Rows from block 4 of the fusion encoder, named by matrix and row number. Rows with one number belong to one attention dimension. Each number is 500 + 50 x the weight over its row's rms, rounded and kept within 0 to 999. All counts start at 0. Numbers have three digits each. After the name is the row's rms in percent of the matrix's.
# v: attention query, key and value (stacked) (fusion_encoder.blocks.4.attn.qkv.weight, 1152x384, the v third), inputs 0-127
# proj: attention output (fusion_encoder.blocks.4.attn.proj.weight, 384x384, transposed), outputs 0-127
v.174 101:534466483502473527475465463449419492473383446520486498434480337468488480428486556468498475368443444517487472543550522510417430457527508554504435488408512441596445518531483529531395498563459528421423403564566422606521541492547524474454493435608477444600504405498459507517607494480549418484471504461503419496430474418561535518508455577401480513500510501496394357486533542451458519490463
proj.174 106:436490534482577484454479568468477434477570454441532464551509570464477506496656528453444417487530529508525465545491522521550471507472506471383468564496468452482554444429464584544589506512483458530512598524560467434465475457427459490555432440489469450591454576466406521507540566593463546490569451484541510575539506447488482492596534522599514471434592590552470531344523604548468493524568
v.175 112:447469471449543454561504451412444465520532514514629421410508502449436591488503555503611398469336606559481553504553532488433481474527494501536503459515590441475456469451427503516519462578485558603492475444537424479534436502552471543524426521460479445473616518442543491558523538455521409448418499401450663563540614540509555499427423497501529520553541489558419510593430417537522477526523
proj.175 109:547526624508518526470382537427501509524572436422504446528491520546530456423465516426422504533459527431541497526511459549535581547501506506509557463498490507536567516519566486513379459484494553407353466499544461457497467467465496476491570522516520506486434531597501458534533401486473457355553573477457486436357556505501546518540453574445561473468459444623489487482570497445437532449467
v.176 103:519494453501592499536486576478556517558518544516443462493400462511458518422471568415520423532479601542569550474504564469455404462518543490535436553570535576487519606419462453552540550541459518566521551453531507605490492522467450485521468525434461445532474524413534506531476471533452485629475563501509510498536550467540518445520614557431543511511546594484445535431492546436496342460427
proj.176 102:481488511569405538422478474472499502553526495412485634488465459522506470465450520519502556563454458648511498480530446537448462448580446521531560451536491498537528447468413502497453549546566540490458475543502458523453425564520503543520509541587541541435461505467409535506477526522593444462500443512489426539424529456517435522470457415550488527586517487448514516597452452565452553474439
v.177 097:507497513461382510488549505441330436623519446534475522452553590528580456522527497565484565526424471494508516521426594433512506488471500489415601491526510519510468523420577531481488456533480475453455497527478431526508455565558541461583565426511504483484502492458501487483439487409457582521566525424638623503451592549422592441496528447416453404502586487595509518456505510480541447544454
proj.177 099:437455511477581478552560561522477417465463614403496470583470439489411497513414551545532488456385506496432411525543539513476484492505548472520454334540580563488512485542412456516598463525441551579469522515400572427502457485491468531525489569454526483488379451520438514492560403549530542517467589484537471501528384485460513478506453397522431534507479506387487582504539531488459472559457
v.178 101:495463552443546447476585544605420478462477468427485470477470506479534551441526387515561411449409540522481550499509535432521506591526482507551507581480593417508516469562517424519532519511582558431578424551459506477429452437494504439405584457430533567536418443546512535565548436485480515560438490469524529513513392526536558557494555529560507513518535542519505453399558523474537511457433
proj.178 099:471418535483460483430456512497500504436474513496480526470501555519482592466519467482488451458511499427605500540438423500568467405542549548478429488424528539453512569520522482476549486438545377544476604498440570495461569519447474523448533505563497442569626605512569487512414490480516506496533582587401507534590525438481544496414537477520525500462451549368586466595445467494453542577473
v.179 104:534578508532565628524475586474544543503524387532504537533502475554454488479485521569502490512424543601523418447449484487505493364558492487548502493423434589536558503528535536464504485501562491474412596432474552521539471474487500553490536529488501479469556507476497500500472463509545525503483443462480551486525510509566494529469510441477599606460544487617548500505448534545530454519502
proj.179 098:493521477493494441472431540397538499593452441441453523534537509479588465481626555508455575515524539475487437586535531504550390451459482547574456537537486533563447442537486429587502562552499508451533441466561580414499526547503451504508519513512492581439500481533477432472498498499506483545500675479503429541527504529504525549498593508466467428535575513483500530557570524539456464497536
v.180 102:541544541483435599474477534517581608563505467561397464445527498419474537437511500574454547504441475451551543429497479511459507419490529544446486534503507403463416488429574596443455553510479433441428559501572496423491492471561528405507580394582480547448504537535438487433493577456478466592562453494532548476488559552473509500434437622480560551461534515496478457588537440433565419572517
proj.180 105:627420429464503494538446562490527368469499555469525491526491445501511593533535502378412483511472492487514518575579508491580502467508453568557512560543460559513529403441446552524469483543490557458453517457510497433520509424490536517595621518381542475490458443463541517526584477514425424457449504526419525560582475567505515514485521566519539465443496420556474525525532514458492495476486
v.181 104:539436468573544578482503437489564515515376425638447575483512535483522448451506487460493504409424411404450532419448540493463540478491569505516573562538452474523472468512451476514445482498517595487423475540444551533516529548495581449445502480422478563503538491499499569412515457501526546477432517600575456511399528490493499546492533440471521525474493428457543536492497477523501516470512
proj.181 099:482464495455579509495478511525516535446458563581522448594472539501497497472642440486406520524521494534503521482555604476488506466527486509439574616511492533560617580428506502514633520474555429487491440575604511488550496509354565531428407481558624585482459506480513496553502554449498496521522426547450522612523501550601441473420470519519446503431562426504480488564529483533497520567514
v.182 107:481496587496527447503484517552442546553402546570413468472506517451450417510491490419495469563422488477514489502505525604554471457479536532489541513542522535558474480453527474516468557566563515545479481530513548515411455537597547441483576449549456462431455662492477564448517523546483538568506457566495473564516473426419477429501560467538482484524415507583571414525525512500582509475496
proj.182 103:534527427498513563490472414540526465481495481471531498470544473454448413516523377592551620522538474429516444582540509502534522500472529506594424466485527497476492436543482514541465518555490472458517511544505532490579551540522574430452541603532514549562546460499583406441413505439378549547445541553489550497476557512501477443509535518450466486506458617442456505562457563501436516394515
v.183 099:564420575572472467560449548423487486505499484508384611529456535553443543470517444597461481466561458439446555562593579515513473557489555343492493456485520488567486463528540501479541454503516525452436514449462583603542439498557488448526439449481473405387526521591495523424454527474567429514510468543435521497519509484489479569516542542450498536487537442503462530545511471479626528440434
proj.183 095:449478463586565565504493501511467553457596496526463526540453536527510501558471548521562456560376601514347564465530461487380472437504474583509544485445501524432494444527615461426516482461436464454481521535559424624545558499422551454436570466496459474515533550487524651473514477545537606544428456444593523601502488539485524521474489507434483521606514469500489570464508444557464405561440
v.184 098:616508508579515458611490493493464452563477520505537475559554420520509469513608504532513424547550553457478508496482470470449581498492547564416571558465392395521441516537527469559550433509511530504498541523563414519529467481522433477438531574533443529560515533515507435403509447570537417499625459516481526548580513565445459530520539485497476475424585460466609387546469419496420499506485
proj.184 100:567571495484535518483409528520526408562434442516497481479466478550491471404500457497490462498526517601542486459502526523502577554512479449534506514507496477513537546507500501518439449542563527507497462522453456474466543585554502503556519517445506459485489452468485524463480509488589624537516469491471586518598495418571517549524495582520515512435519551411539473495482582534463483487536
v.185 100:463644527420582492535423522513497450521481389460507526548553490466527411548438514512482454549550550461612573583441509517555485477641520483479488409537516579444563557483460448506517415522532524481496438469449557560539457562592460544435489514576480443487470538452508535533436508477570484433447510518463504501512498462421497464609534523493485492501543528499448439586513435478402511585562
proj.185 098:513489600454521415459461480484363461517380615570492476509492522526406459452405474411468554437585573434442488424543512459470458568398537571474539480437493466571511466553452497556491542522532536504512507501570552492524624549463484406449489558516537538478507530508533465413495507534493506490486471547546536500530579486581525442472505438601460576559371542456536500444494506496561499536461
v.186 102:428443513501498544400524490453529412499465522568467480517479511535421552435590440462546444575524543554520553546526484488514485455538488383588493490479418559386502435463433500493446476449496481569520426466496451587437494543450539553571544493527551455583494433517562485506552538460541474465550439492489534452424541478440427540614440599510428485541514481532473581583558370496548553591545
proj.186 096:460554498508549475528428530530510521505477558504477387413491430488489450550530530535514567461480373497487458504581512489611493609538489560540424537505570432466556585536480523489394456540532542512389481513513548477518440538518354516440426445543512529483474517534537483453510472605484490516508506580512533476495477513533464424498539515506493534402426426574542594557480512452652573548503
v.187 098:489558542531433514522459444412532558611531498548494537408534515509508466500494572456495438460462591549517495499566543575512424508475563422448499516603597406571512564434567532443471576508409488502445462578465536491579471474537437513556599548541526458503445530454455559459444483463514494477537472564488471533505426504466455399487453591488417471567519519461550486442504485513422485453551
proj.187 091:467512442522416512544509524561545388528546470541576535480587614477471476571542492576539511540509424499445430554464515577456521480494561538545472498564489427591513482517507551456500494519508489493440500485485422586483509446495372446488466570495503466503464510374530452417608558543506495497480557550425517613499464546491568487551461475492443626535513514424474421493472537611412455507541
v.188 107:550439496502484486528498434570535410456456483593500494497498521486508525539554494545457485542529514463486449523532511519570519487585505538448457530481509462585577441620412481479503498403388498544572595556393470528453442549561479447599569529510540582523499568452553508446518511428450464480458557524525561520530529522562380529582472465496557461522542486502463513483522595480473463464497
proj.188 104:503566550491474510580443545416396443487431422507509548569566544511556534479539536531471573506513473449467464587493467532450603521437547479467486404552520544530494599510527515600541452420520503568476404504474460521518406436531539511475488526580486548578465421525552468562519514450544547452458412439422384496531485434468478610490512477565535518614452464502526454548418569574504550498526
v.189 107:592435449508496505469517530611509437463519478491507515437503486431453525523526512498575475460642533500535498466492430499436506562484425530525540439456446457527467476483559477581539479533455457512471432409544584533614559508462492528580526469528543562626414457538441484561492446509531515550450481445473541451509532503511493519439467596456410541443534487445421617479463486476473574522508
proj.189 103:479530494479518460527538570468542439519452525433536470450564533504568557459461520535555500406526541475519538486544530437474454494534540474536416396504504447445588514518491470515498409458551438477586546491438499497472522451511509502522550514633459508508521445540584531440528483463486547557494529514617507600482461407409441450498568417450475470447436634491511493451511491533524604436459
v.190 095:400480502552499464482418507453507450592501495484482595435551476497478496499566441347567456477480571426457553418564538517474519361579569551511413489488436570504479503502479454524424568541464510494434507575501503489527454438530529432427633552564487531507415416467468526517466511532470539479554475547587453543536528473534536527605515529557439492463535542481582513530485514489679432570486
proj.190 095:591534485533454492577423583537506477485419519456479489471495469449403531608554644487497499526514459497551498526486512472486519316491491491494432510481483467457621529424433469467516580484488543456441429511560464514586419514446523448504496521512505466516508484524418489513485512508540435496456487502482514427517525583521500480470478520483467464531574512513482578505573546465388521481438
v.191 102:451540492445543399474457437641542442406382544508450518595562490509387628506465500545459451515439500489487550525522430493507381493538478451478523489505412521573518585552498508487445507559469536525586417466514528441484571537485485536525535584467457530489570514479489416523553452544488521453507500499443625477509522462480353481523456407435522470423499492580525420472507494372475500474485
proj.191 094:560483623586442539521457537513403533469554477509474358564496522453561493400433466524460491470552503497487505490464460454451558487548516478573533469390602490515533533473431502516414549513489523424542490490509470502445546528544472483535508488459436486460469490623413479516511530499563448477505472458521510532471574548520497585456413438537494465373518445428531537485437551456449479442431
v.192 105:598507455510577437427524324487542502515474481574446538380487484482533465490410497540527461446505493474505432530573488475559428479636496459583662457481470369548475497473476582440469517479470552490435551579571570507441453516437487519401509423484490481535527500537467489500504504510432486427565519554491513572569602504483554400394498441446450488507588498444513542537469480528472419523443
proj.192 101:578534557518495425516426515509474448453544524571523608412527552517409463527580446493422471468504435477564447497446410485507539540483532396489441526369507545531472521476519459496399559546388472509448481526510431589493438419596490584590503512576527471512482543419558473469448425506529455528490505517434459525415478538448468532593480483372473478531431491596474450472484456449571534475437
v.193 106:419510589559554512478472474378467426539565506491465457438487568555373512462459491510460518512578581518546537510445596511606508443501535478572596456398487410448518447537526476509522458543532442491545484568526547596527470524469517490490503566507498506469455508479458598554519495518497437531472562459507544549530536471502454490476516405564497436489425414561472475510443409517514530516561
proj.193 094:547479475493496449407549497493591520419455473580449524527545501509498474466495592403577527530489478483482456523558458452480476490572581475494477534379490526463466507442502562603495429449550519479472458586482427536424560506560477530476455492526481529487478418557523510460468565529445473421567487588475378477444488463452530420539418579497492561514581433546452499535431594489474597497459
v.194 099:446477378495461452517535563455483513510555436578399556521452426554565505476517483572497566494468534547421442474476538519537469471603498555553448416530513575526576492434471492469512521454551531532444447408485416556510465501492501523610506450503450561517526626579507460485474543405467485450507482449501465552534486472537584434454411465477415442501574540555386500492494491519501520394520
proj.194 101:546445607476554486369421550455509531579530523441487412450499530485416472500518553529451467447555487519580457519478593543496572519442547529591510507523453468504513481508517457564528398492549507475437575542523601506537453506469489529483485531526456536527514475578654461499520358527533582499523556555493486524432537472436451474524575469489507534585433472479454572546556432471526479497519
v.195 103:430500495448581460440469536559477485402461425575493603575435441526524438515480536507537509488474443555433451497606504525485519488457530559526474416528453441464515520516435512459390484436454545547595453526485489503553549486558517575453465455510542481538492448558526464462592523547549553552460471451531465500497582516399472489386498407470531524476474534409471458534491498554529513517536
proj.195 099:512493490396436510550481472525471431464537494524464466449555601486456505462488492425421558498447549477540585479479484489469555493508489503503400490485508460587501448516511516570406554545512449505490532519580496504451488538466425470512498506473453551558596561402496459494510559524460551509453540537445496564590512473585533521522427504462489432502527545418501495446455519493531408522509
v.196 094:463507478476636532442544524483433433561474516534403484485480478529460554518508534645533553458551471568515571482419487510524495525434370477504422468550532393480548460456402465496505534393502475462415526520464482545477565517388502566467647420527486474510563481505473479487511510479464481451509550468515526498456512515575498423440439450481505396508559520520509478444543549551485405377514
proj.196 098:488512462475542445455498535463488571459553444506444478517539456535427432483467541505515489515558548434509483523634491541558449502508570482357584600582462474436455600467499552490470412419559599517516501469493513450433522599510440495537435494611499571486459531515442490431532510562469459570519462465459433563430518495428550439449548556549443657488463486519677544520379406510460512504479
v.197 106:480460475465439455549501513589464506562438585463598509492556526520516446473491500462493392526619454525453478505529502432420522477490360507587470460526540491513496457482534469537561489542496487513420498536520594481545421455507525533523471531566494497505440551458527462422509529569561435498457519418525470582479483494485560463528509574555520581530471539424503452368524515549418490485476
proj.197 101:535614450582480565542491470444574471397468479542522512542496472441476500508402551537527492493434512502412559541466510516462418480579538532445509526466518533454620507481488618515485460581529502451474453509484483494560561480453461525589588489544551493522458389525512497531575549543442408453473456464492611544542448561487522557485481518508495470518560609461471476481484595532523430513509
v.198 102:535480465475520561507473463472454527468497475505480505517515561564376515558576643621526481518464448546551529581451577501596532437454469524583438418422512516464436497548440407435463551502533481544432554459458600571508485584581498447393458493491490523524504507492531493494528522473431439521543557487516522534456473496464489599502450545526506480486469605481556482480537587555457480492530
proj.198 094:540440473503533513484515478585475484456581424445457547473484485537490469470560482504425512515549509507404451542441531525486436492458422548469454542533538499531360573469507491514492546553457491486444468494469581523457544554529470457447545475482541522568544562477479533511476482492454456517509487526580437436577529475436513442408513502488508434492579534428490427514558491534455446434506
v.199 097:496401576478488482415475509439527446487494405585481490443481567515487528499469481472519485561511516526506455392515552529422488492503539406470488450487590558547440575441470391448501464548479555490546512573541476570598471552540524542471591552479544473440566577542529535528426482459482437565527439394488457437594540592516542444602413537551507556504485474619500455556479475420466513543543
proj.199 093:494559450446567555609465502510504614516435507463547518474509482552526520444557482475486557486531508552526471504421461511561554520486523529473537510626524501527513428464500535494462558490507499517428536480500453463475474414432477504461608485557473454516487503499457383477545597521464473483452524486514500490481518429517390519423550482492459528466507563498537502527550428388517423463454
v.200 097:528448463546480503477488581587576572487380542471564574516552396547481476532560562505457516510458597505511471483520579454433551360539462497551522530494526541544492554546390467507549600498468465453464559499510444501495446458479523552497569555493465423472589520541516590504421534483500501459461451438498507454510505501457500551455547473479453560438480500464501448486543533634561545500438
proj.200 101:576474558421485537537449526486589476514594449571524426552543518456553552524480492500481609530431487547488482564438461484430481512524516502558605457540425422522555496460499518530515487633515540570473484580548486429542450532523578486476515544551486550496452458426474506545528502506572522480497467487516454438520545459448497496495519509488542570496554454431492490500467518474560501543473
v.201 100:570566480546521493456396524492551476535509533471444407507471462538509517520456392538559450522494532397471507387527561420484412451451473510516517491488501477557522479549442524506577508417470505530522507523550535499486482462536517543509511496476472476565588541540530543414507482476516450522420422521459522493493553476423498500504405579453528571526552472531549535497490621580566488448589
proj.201 101:471493421455535487538504410555509482549465423490542574443540484478496440448415494575487549569495502596609514432536614533532506473473445549480502590498580511526516490559526434498610567490587536532442458586428493483520590483446486507472411537578525576484397446539419566603481472503441526433627421483474476500531482494535506570554428535605430512554461438475486536474510465446480497534453
v.202 104:573536478523586460465455388598482498525575527483533419616538491510535480456558482499473514509576474511583554498461544506480445494506438508512523442466524411492517528536553494518527468488469511492475522547471437545528447552407518595449505514469483469483486504458470527451582567460551442534456583591518461531516500450354441436496493429488503509511506512475492494570413426555555494570508
proj.202 103:379444595434534438448552573464447553543503377465458567429384466388544467547492468441537430514461542468451468624550520469506517547433568496504531400493471534504369511497354488432508439411427514516503435431519451562575441550543476491463530503577470512518499547509566530458540435556428536518593505519452509490511557513483455526558537479491413490448454588644614444391449486523488536542508
v.203 104:544551547504487592557446416467501594491463537617511586561547509539542563620519496564554496513554435438491410518456529526462469431506491530562526457472508514411437397483485490438461549532522401456472439524575546486517478525457428535574442525521514464420589522461506467614507519589433516482487496499522448526531482555549567517554559515483504427488488572442518465498521459523479489525433
proj.203 102:438491434573509491498457512549536469458492438605446617393473466536482550512506491441466520407527605530497476505495473508502552538594530469444551501496498451602515487462430576622480383556492556502522517402478442566486542506525458432488474440446566557577514512441587555469530511572502470446485552476496500476470605526450456460493467478427402516495566423476488522514529547517446533471423
v.204 099:612444492505483462468512537468524524520377431563456541599510522435461520545463580423539516602472471397525477480479426438428529585465581555517464457554544503522463466468522523507443563522588490495485469596473463575446513551475464453548497456470385553510528488437544495534581425458463533531529484515477513428468514457533441462540489666440458530522555457414516563570542437553459595452446
proj.204 101:460504445488592400481514579503509411514471413516481411471543480611486516403568471573464519429574554476530489455553612557611545477511523510388564496484624528449534467535458455433565487466480570499573405470444514502479583431503585515337510513528541479460538529503495470494488533389497457502455489466511486631501464512557431499404490433502555461515498447482509447491479561568461548477460
v.205 107:386593463524507478510526528382511439641500544425487553427479565537526467489522578462476471597486499474418453480529515478577487564524518555470513509606464482444607490552481469543568482442504501449541523551489545489430394517561529505570590504538489453495483534477469550453457440413426495487428516490450482470527514467525539607451545478524527575584484435539582486519548586581478448560485
proj.205 107:645433537501455515449547528564434468435526390575538521633409448443540563455525570500521560534467566520519446526537557483374465412560477545513559524467455449542547458510425493529534578486535539553535515553502514487561566518566427453384382486446572572446554415463548506507512534536458559479439560562454515539490496490552497481510490492491489443494424503469437558526477475535514539444485
v.206 099:554562511536464538595455487510545526585467515479516518494425482486525514479439390594541513483346488483434563401457568497527576566446539441519555478423509567473443436596558515472509491492518437513587371517494521440437474477496506590515522388510537403577532538486505545502471539549469550518494494524455465415387456519411613607438542440501465564504519454514559428467506508511518513482510
proj.206 098:453524542535510490456514456547472470540556518491552461504526500446519567550455545623512540510602502570554573560634515593495446445536407495431532548455507478480557496452429510510529406506554542490533515584543511453476431466519560479533524598553505545450486506497513517412424403509544489446525505550517474485559518458558429593408475485516512494478462493482483515501587571527475485420458
v.207 102:452549499532545439531489545564479552469610442433449518493508532539523468568513474515477511636513421545425503468562473530508480488490421541450443450490438542566512572469486511568409450433539540421409481420503501429473482525599512479540537459470498501531509396460421398368513500507497459516595547501617474489420472450525484531637589569599440564507431504479502523400528528496588452521466
proj.207 105:580491545554515493534486445594520570563422462506551557507461447620502538592499549456402514471464512483545508545532484517538527467457518478587491489502479594555473490620549451508560551452509470506574533569422526584507394545515498471570464500501520506440434459461530577454479565512521586512461461445445410486555370535514586494452438517555546606520532477504529423481556446615483482544488
v.208 097:561510499515433483492559613538497532582455443509504517509485475479520490582391511466560484486553473517553526529418498451442535521577461496467442623426472473424471586475596552553461521504431495490469553577450538448535576570426421441528585531500484461527525526477435516539562469518456474502451573432439490493488441579505595447374576483477448396407481537532590431588536542499519452484453
proj.208 098:477499437500475514464515522551508401547515566555528490476530532440451487548545444490527466517467475483385367453426539545441381574365624487450545371458499492489542569543434474436542533569570512629599521411473498516538416521465457539542491479471565419494574523518485517504459397478502562504454500535501560437581541488479478449430472489444530511617557555522468507557468470575579563490508
v.209 103:589475392571501553496554554488513512520480588540466548436485516448485460611436519530568509587480531485471364573484425466463499376553496431501442571480459507538557529495488522487511417473492352572595543457535468490421501503461589616522515486494525465504465548451559452474450481456463539508501495369558484445506381503522500508459547463562499585452472495516494663568496495539465525552570
proj.209 096:401564523462466463541533509500501519415414516468460542522521454536516483550509428517409554414453430359429576594441504519459421561533481415499548462520570570512566546542574456426441504476486538506475494459481613568459438437498566441446490554501510488498538520454488478484493462414525574466492462510422539578427557550513536502465507477501555439515518553424455419597568485570450528512562
v.210 096:523483426594518523553539570398558369603565520534493465436568517526405459534482509508565578508550560583581511532524450413461495580486553581513481471502479494380466527512503496429467418523450515493467490478490486531440484481472559496463423456507483389568644485429597457545464494523478548475507491522473459489511563529560407513508536507547481531467540517522470520482503545439459513447489
proj.210 097:468447532465521412464432468577412511510402575547500479499528523455544508548547485529593462471469579503463436550497533541547457499461410430580516440400448488565489451461555564581506436494389482504512563496498538491484465481394502544480535452510558489542483536598488636489552431515545531491519512517484442459530565522430468520557478595452460435451565542511435537489555562511533489483552
v.211 105:544462456494517512528515564447528480503460513473458505480539470384402549523533472511525471527551469476447490483466447425515578585525487426483485523450503575489447483577486581492504566540502473471469527478521613533571420483549505466592485476506472484481442490456510398482471429547485482507417526523526459529475465437516507485479565481444496469464470539510495567581556426533487513508450
proj.211 101:552485619486493432557509504622488562551467462527480453464468535574534571458481509471457369597495479459417401512558513426462475483458585479552481523515483536485604552447462516545469399538514448557527581495589420450495529439489493520492488401433469476433519537522487424386535494490386535496513451468567499593489556518439451481537474439592523494530530529491515549560454396518548460457476
v.212 104:481486540541406524597523494507461538584558628517424387428460367483572502498483514493469540499533473482438483517516472502468537443583497426451497492518563541515474456609522395525550474519549487568481467578562484570501571458551482395445530575572433558549503489444452372509470587589531476500495502502419450466467486444393544492452418519574521616545479465613506510500500525357501474413492
proj.212 101:584486503452492627448426496445432574420499582594493462535529537459568471484439411548529416543465440464532464549493546536532485487467406570521528434508448535476432448455530464541551529420462471447464436522506485403437574565456524439483604583570484575496438567484547538435625500448486411459421458498513492444522506564510507466523575436481558527459496532471495477445531496464499546500533
v.213 099:455508517510589608519517413519495589468424425391462495402571538621566538479503540570517551505505424613481459466524478506446516503506461463510530529547462530574471472584432538458470630464585503541537451468568471445490439401498496496545484555480562422488464525429463527637484427511471504543522497474368484545511536526513430537490535500533487531449512481605508600508460598506496494508534
proj.213 099:481491572468385498585533559525522514375505464541454498592485476531542495464592446410422570551501435474546511571416479544539474423581521541427446478410433517543505498504558501626541497538564524516556502484438453443419476552464410560439455553475552521465462493613457447496495477539603485445595528363484470470445505451547529505461567526524481495499528533459448534509499532403617555508444
v.214 101:480513540486474482457535568564530525540483495475539563527508475506504480555552493467540548460584449489514507397537578569491444520542441560445432550426495563364526591419637555488534534484446461516507518475417503554493488412457513521559512603475484434467378503489468502575556545596511390489390563578510475547470530475444444572530522500542495499463485461448523526501530434516408493516500
proj.214 098:458517589399528468414483473447520533475631571460510457511469502440516514494521499466539530528516602496361477487547469470525477465504575500516440517438454500519467518502484481549387453551489585484502552570626521541513527532487465509465559540532517525480607542519453544512519447503518554415474579471411484555494504390486528489433502404425525515430502513691441440424389489589474582483536
v.215 104:554501521440512519481512533511509519448459488486517556463518554502511458528464462539476495436456481410501507394323494532507502454437565470443497437538496537445529420524495444621476600490609460499544517423539435413512529469550541420494442511417502522498470443448420462588583531401460485436575492443487496470641473512523488426548534516510463521505539433468555522513532513531534439519639
proj.215 097:480521358478552439538580491535553542530471499373467552519434530490490547426582477551530533510600530525567477528516538508494594459462490459507548523515456495487552571547469434463545448617587521465461444504562484509532488457499473450512546588482445480466430512474432474524391541501439537490560569520411561344432488532562553545487435463484557505479557536486514495483463450499436581471539
v.216 103:445538514500624492393525551536496485567555572440409457437507526502496555506463412475464467450524489607529461491465444489480424459462562467477529510458465602540478596476508509516541494442433429454544390428517504476576533530508458560578445521577481448448471552520465431521554492517480528506542484472469477432447691521448503541482493582435500494489500514518475507532440503446488538634524
proj.216 099:467543505490547506536591538496465543467426525567546487445551425439412530487446422418510445563549522476455525425594565530534494489528409471489442395512573489514528415546575512521468536495460495401461566527457478504505449482511572518479577474539570554527571510512464493489556501591534553597509502498495506502473447467501532413492429451361501521465528487488507558584507476570544475416481
v.217 105:471570549494574478523486473443556534469500563511495590499502553505545402529534426514522554493560540493498586450588548582581471505359578497516501546443507436569479483469580448510509497445534578572565510533527470484449469484454575515414435544450458482520405412500495525444449439531627507570482409518470448423499526583435366499477504507570447478524444473529533499447512488500442523524549
proj.217 106:504374497510469565490408565537529628463458512510496561514470500529620482437513450418467438590425515436436470522473435470386546505514482447538527497563506514514417471504468470443457507570445549529475532454475472501558455439548556521528523495517480483440553496456449456536509515450396486502567563470541454515531529505496507481604501502561484555398433458608483552499440477491558503475535
v.218 100:547454449480440484525558402421445483508507357582546558552465462454529471520524468594586476459459420439583533563453502502474499536435551452597561513487462482464594476502441425486465513455526489456535535493536494482522608408545492515503515429539491581554563450454549522570533524445439562492502426515444483558499484483453548533467456498464447528563466535531582476529484437482445525429475
proj.218 091:471453537454480484496386518437488484598458560478511472444582478547542532637475515571489497428460494502484482512475604470419574523472432502524495552492654498659498509429405454534442504554529496423464473499514510465476458458448521488596567512492421543537555515520526513488398560517494480461431554441576494535441440537466513487546462577466635407510559468448539585493490556533448474416551
v.219 108:566436586460455517580491478464526485526520453554467489581366564472563495517539440460453515524462465564454467549497489589519507469399555518616444498501464424568538513567486496426455537479499446496496460461372585484458546470460575526506523520485555518534495507500451473488484517485478449482580536426506536476498447595527413510534472500401503520497610517469522532432446475457433561569524
proj.219 101:470504438587513504429515431413518508482569444434525333467505471523437500564512491496469503516561468374509620471520557484481424558449538536525477544515490578447424493428460520601554451526531501624511469511515494538447582433502451517625574508487520485498437583500448559486506556478483506532585451456505482537425411479457444491444607438562514488447432451532519446568514482503485546486448
v.220 102:511458522522513562486511465489469499492577443440389474482434429412439547485472427522580435434507511515477531437572440523466550457503406352522430423505536393523469468510460568514493480440490552448551466531509364441516399560466492484542568396469488574540524585579491464519479498482472472406521635469376422592522468425561443543486472414442513511510463479457399505523507440444511555443495
proj.220 103:487467474544454501431523628528511517520484550455557422420511534511457418590482432565365442462521582462514490491452464573495519549545502516546573426424445555404473485511583546607504480555524562582481471542486561539483484559458564430456584493547469456487504494507503456543527448494628522510417447541466489454517525583453585470555526646532437433536541484440533520456563469477453486493521
v.221 105:580536526563545546479398450485499523522523409515557468479446414459439445466416491434507595515464558457543488472504562508501461485517481487542493471489516490373539486512471487510437470423494449519472482513486467570463508549418547446458487553512510445548530494512524475432437556475513611502486549545493428522469536500537560530455538467438473489482535419479485513420440489553582532486483
proj.221 104:435436499467515553529508562514504513592422509537446569555564511510581519457550497527567441399585538546461468479528457522525454517522430444413487451574529449601543476527374462578483506510510482438463468628515514479491493516538592500448485514470539520479537527474493526552511502548504369414564480522577454613478522578477535529515510609546412547487540525483557432494528437436429480468481
v.222 109:594454485560572502519448540531503453580480459540441511451463482503500493432480504441430465403451638608562510488527515495463422540549485473532530438454494491555459485400445529501486465547482569423493555509491492562568439500539409545508544545475487488457504527562358467520466592522504505557592494560462485478518479456469449524512465621517443550393505430516526498499531444341511538516514
proj.222 106:480563523508514534451506543461479521548541483476473445488493501494506537593477556615577463510528530590527482453497523562523642453449551591461574481570496543516455500505496441532541538494581483536544409429520534445454519516487634576440458445447500467490435531519460510518458516384581460422496512508487437532444468469444523475432467559500426606495534533456550427480523481531564498490485
v.223 105:523474492475449537538500513465394555443433564487420448573586418493489486552376498529485493570559582474516492436481594598490521528405573485567496399440520491447460546455416456535554427468553499467486542508415547486467554511529540541596572471597486528521479472546503465437427472505538571534575544467474603482618453492438452482467502509478532413465474493510468525502448431516515573538413
proj.223 101:529475405525408510402440513457550496476556400486596489469421534474411489549527542542494435525436503532521446550462466592479501489439402464498491552491539479460469432512472465513629562579528443507480462499484418449489556500553549512458448612529490498432489437486475437546457456485496499483454432454510457513534430522500547485490388530483498545422544451459439502504456602514522518501535
v.224 105:470565510507481477490472505497529398462502510458555568493440513499445506525517569549514536481535536524595471575532441470526491496446528505552559502477491505526560526526579450451418497575463476511555508427466593507519473540458447601532504412515531460432491487489532575526606554485483472544479522504466471495545575437496396425512427475490491517437552566530523508433477416490494606564483
proj.224 101:546522560530507526475563455400493513549498478487501486498420439510565423464486558496494492502449486495468565430628484505464479498563555547427587474521523525503368469461471482433490531505460394519493470475486409473510449580558555450423466557499445541508514430540553393455467481484473475464528536528469521495449547512518558406493607456533476512530502525440492427561507517595537529390587
v.225 100:661506454417545511553485395502435469440555457478406513401443503526435455557529444475478454459552485538575439515379450523484530460547513429535479515530451433563563589413451515569490472437489495554470517637479398552520552487402527458549484540515443560430454515472502449550533566440588583505550527506468552412429391495569491454401476512569458489503501524582531422468527476539488442509557
proj.225 091:537484546473493478535521471578539576496525514547566502521395503486479461550476428511400531485382491499489466448499561445568483518382497486438466520384428443476422507521452466405500499525482600429480555502496519513513496462562483499383502466455478587489524536465553532506461459515615563558535411539586573529544639582444487469512505517482532478511554525462492527434546450505482553491487
v.226 098:577485482434550412379548471610503453428526500479452544453502439566553512476479465504434503538456525489484387473452520374507521532558455507466483631565563601549549437450448424474513523490478487517450543525476516540556523550490613435557416451528523420540514553505492534504488498545383523497562573420542492544454471525456500546510499480423422461483510584529554427574482448454472520530506
proj.226 100:496473516457503432483496495472607490503507407480468457542389516438490461495427569473524413377607495496558459475520641501456401505522483483413560477476588523456482581457540485499527572583569578487476495501521499565518398477530475472528536582513522523434465463557528506455519549447456456412556581581507467586495500567479540457457548525521487455526470508526391486485477464490587480445528